config.yaml
arch: "resnet"
model: "image classifier"
dataset: "numbers of one to four digits printed on busy colour backdrops"
train_examples: 147500
image_size: 48
crop_scale_min: 1
horizontal_flip: false
translate: 0.06
targets: ["ink"]
num_classes: 12
norm: "groupnorm"
hidden_act: "silu"
weight_standardization: true
depths: [2, 4, 4]
kernel_size: 3
stem: "single"
avg_pool_shortcut: false
widths: [80, 128, 240]
mixing: "mixup"
label_smoothing: 0.05
loss: "cross_entropy"
init: "trunc_normal_002"
residual_init: "scaled_by_depth"
optimizer: "adamw"
learning_rate: 0.0038
beta1: 0.9
beta2: 0.999
eps: 1e-06
ema_decay: 0.99
max_steps: 33200
batch_size: 512
epochs: 115.2
lr_schedule: "cosine"
final_lr_fraction: 0.05
warmup_steps: 990
weight_decay: 0.04
Rows from block 7, named by matrix and row number. Rows with one number belong to one channel. Each number is 128 + 32 x the weight over its row's rms, rounded and kept within 0 to 255. All counts start at 0. Numbers have three digits each.
# convs0: first 3x3 conv (model.blocks.7.convs.0.weight, 240x240x3x3, standardized in use), inputs 48-59, a 3x3 kernel for each
# convs1: second 3x3 conv (model.blocks.7.convs.1.weight, 240x240x3x3, standardized in use, transposed), outputs 48-59, a 3x3 kernel for each
convs0.46:158167161136141140135135139098088096104096101109103106155129115149112098151106089106128119098108100097104107185162152166147144149139142143135129127122117122121128149148137161154148141141136151128134142113119144122123146164187160176197176188206142119128117092103112094108112107112116114118123123129175144154159125134152126132
convs0.47:093081104076074097088082105113133152113126144119126145061134146053110142065095115125112122124112116135126126106118141106118140104126146162142160170155187177175205125146152125139143114141150126138148123128140133133138109089091091066074078054065087095136079085126093103132125131154131139172140145174117130149112114136117114134
convs0.48:149136145138118126152130137073088069074094062077081070133142143139153150138143135163143121138117104136121107151151137138134121131123115168142134157135138157138141121122102103103086083080080113125125107118122122132130130160167114141153144159164158179166145163149153175160127122119127127119126122119122141141120134137131151149
convs0.49:175168141158151131138132124118138152122136142114117118119104088117102087109094092137118111123099086161116093159149137143126116148136128141124107137120104145113094136140146143154159150157152089103114097106120088094103152161142156157126197198171114114114104097099108098100111108104121117114117103104083094111084104120079087096
convs0.50:173169179170157163160156167144160174148149171137142165095078087091081103099103132121103111101084095114104101106101128101103131111115137124106103132105105142123115149160175162173177160169173102101118089098119092104122191189154185174133197185142066071095061064101076091124106105114109107117114114123086084105080082114086096131
convs0.51:170138090171145092172143092100090117117122139114118120197167121222181132225174133147122123129092086138103102111100126109094118126112120122105108108094092116108104092094112110120134113116119140122119155138127144128116166164180139136159137141164152154160147150157145146142126103097119104098111102094136135141166169170153146145
convs0.52:096118132109128139130139149132132122153143129144133121143155167135140149135130124095124118115144132103125115162153132174158141172156137131125116131127121129130126134147139147154143138143134164160155171159154161146139009019021016042039031061063147140143152138146152137147124126127124125127124128128172160161178147148165130123
convs0.53:117107110123111117125117121128126115139134127126127124117102119146133150147134144187177172170159159171163160106106112102107117108115122138136140129133143126133146129118118127116117118116117148152154148155164144145151013019010009011002005008002111105098122117115118120119147143142150150156147147156129122109138136130126125124
convs0.54:115090123081057096111087111118123115122117104117110109100129133103134149093120121144120107116100095120107099112118123106106115112111121145124125134117144143140171124151154114131130101119132106127124103123124115130131138128131124104110131112109107120130107106125123131152122121121128125128134129131089109117090101114096112130
convs0.55:148142123148147130142146127112117119111113120118120118118127127127138147126142163151125156130098121147115119146153151143144149136142144125114107127110094127104094108087080104086078106087081097113109107115116103111111173166223165150200172156195162161164152156158152155161105097107110103111111103109134143140132145149134147145
convs0.56:127139134139153144135144141176177241159160220192177231125122125131126117141129117108129122114134120121140132121116122120112119127120126118138140111134133115127136164156182149139166151138161127133142124134136129138136153150166152144153149137148099114113099118115093106110146152151140138134143137142113131140115136138110123128
convs0.57:152125079158121091143120091123136136121142152118140143140134096146129102138126102172146159150110107169119112134125120129128133135137136129110098125101089131097078086074090079083092090098097111112093124105082122111092156143176142138175148149172158157163158161169152154160123101113122114111117098095126131124137137125139137124
convs1.46:053040051053044047087080080146146149151146146146141136151125096153129103151130114099102095099096099089099099132132131121118114109109104105098099100092094101095097125105090136112094138122108177177174182178175173167164156147158154138143156133125173175175175169166160152142131127127131129131119118123160156156164157160153147149
convs1.47:194186147195189155187180155056108174044098177056107177130152126127150121137153134145124121153129116171144123178169148189181157182174155174144114178145112179150120141124129138116125129103120182193176185203184179198181006092137000072127000086135113130168115141176114140175138184194139192205148196204155202207157215223156211218
convs1.48:129116135121110131137134147086116141075108139085116140135112126157141137163154153143117115142128127156145144141148142141141137142143147135114101141116099149130115108081071081049056089068072139140132134137132128130125053122144016096127014092124099116149086110139093109133118141152118147157116140147127163173119161176114151162
convs1.49:111102096125108095150132110128127133125124128133133135146161150142151145149141134125125136120119121118117124130127135124118128127115128110104112106099106110101103112118128109111120128124132148141141141140145127128132155157186101100129130122138151149134142141131134134130122125128120126129110113116145143134137139134118121119
convs1.50:146126119141126113154146126103106142095105149109124165130159152133158142133142134141129120134115102141118100155143138155141137149137132124119115118112109129116114116112139110103136110108138127101084137113096142122105121151197088114147111134163111103124103105132116120145121112118127121127136132131147121116162139128165145128
convs1.51:157146133158148136164154141142152151134142139124131130148139118143140125136131134124125127121126125128132131139139129136136129133132130116121122114120119111118119130131134117124130115115119119117108122120110125124113103107126108102118142129121109127128100118120106124126115119114119124119124130124109112102116117106121123113
convs1.52:103100093107103094106102092131120111130120113134128122122100085124103086138121101127133123125129128135138135128127123124119117125123121141142142137138141142145149129106085112097079107094078128146164132146161147157168044057062040048046061065059137136140133126128129125127120134154125137156139150165124142171127139164141150166
convs1.53:173162151164153144153150143141138125144141131147146137156142131155146135150149140105111121099108114105111119112102096114099094113103101089087098085081094095095106124117115129121120132128127090091094094096099100103105138135138141138140138135139134130128135138138138143146115107100116108098114107098116111105117111102116110100
convs1.54:181185165184190167174176165074123170066124176082133178143147129142146121150151129134117119143122117158136127152152143155154148150150143154128108160134109163142121132128129128120120125114125132141136132144140132141137000101147000085131000093135103124161101131165107132161141178187146187197149185190131175184131182192130172180
convs1.55:149145149147144146149148149133115108133114104135120114151176187139173188131163184130128119122114109118120120113120132112124137122133138118118118113116117113120120149146133157147131156144132121117108115112106107105100204159151187141134195151143125119112120117109119122117103102106101100106093093100124124123121121124110110113
convs1.56:109124110116128111121126108118113132103096120112105130128133140130136141130137141150154153152157151151156153139141154133137151137138153148152149146150149149155153146145146137135136142137140116113114112108108114111111125120112127120112126118113101091092093084086094086091131133137130131134135136138110109115109106112114112115
convs1.57:140141137142137134148145136135133136128125129129127129174174180160171183151156173111120137105114131111119138122130125128128126122129132123130130118126130114121123151153155149154157158159157110100085111103088106102092163161183173161175188171173117117105114115102120119110105112108107114111099108108109111100112116106106112106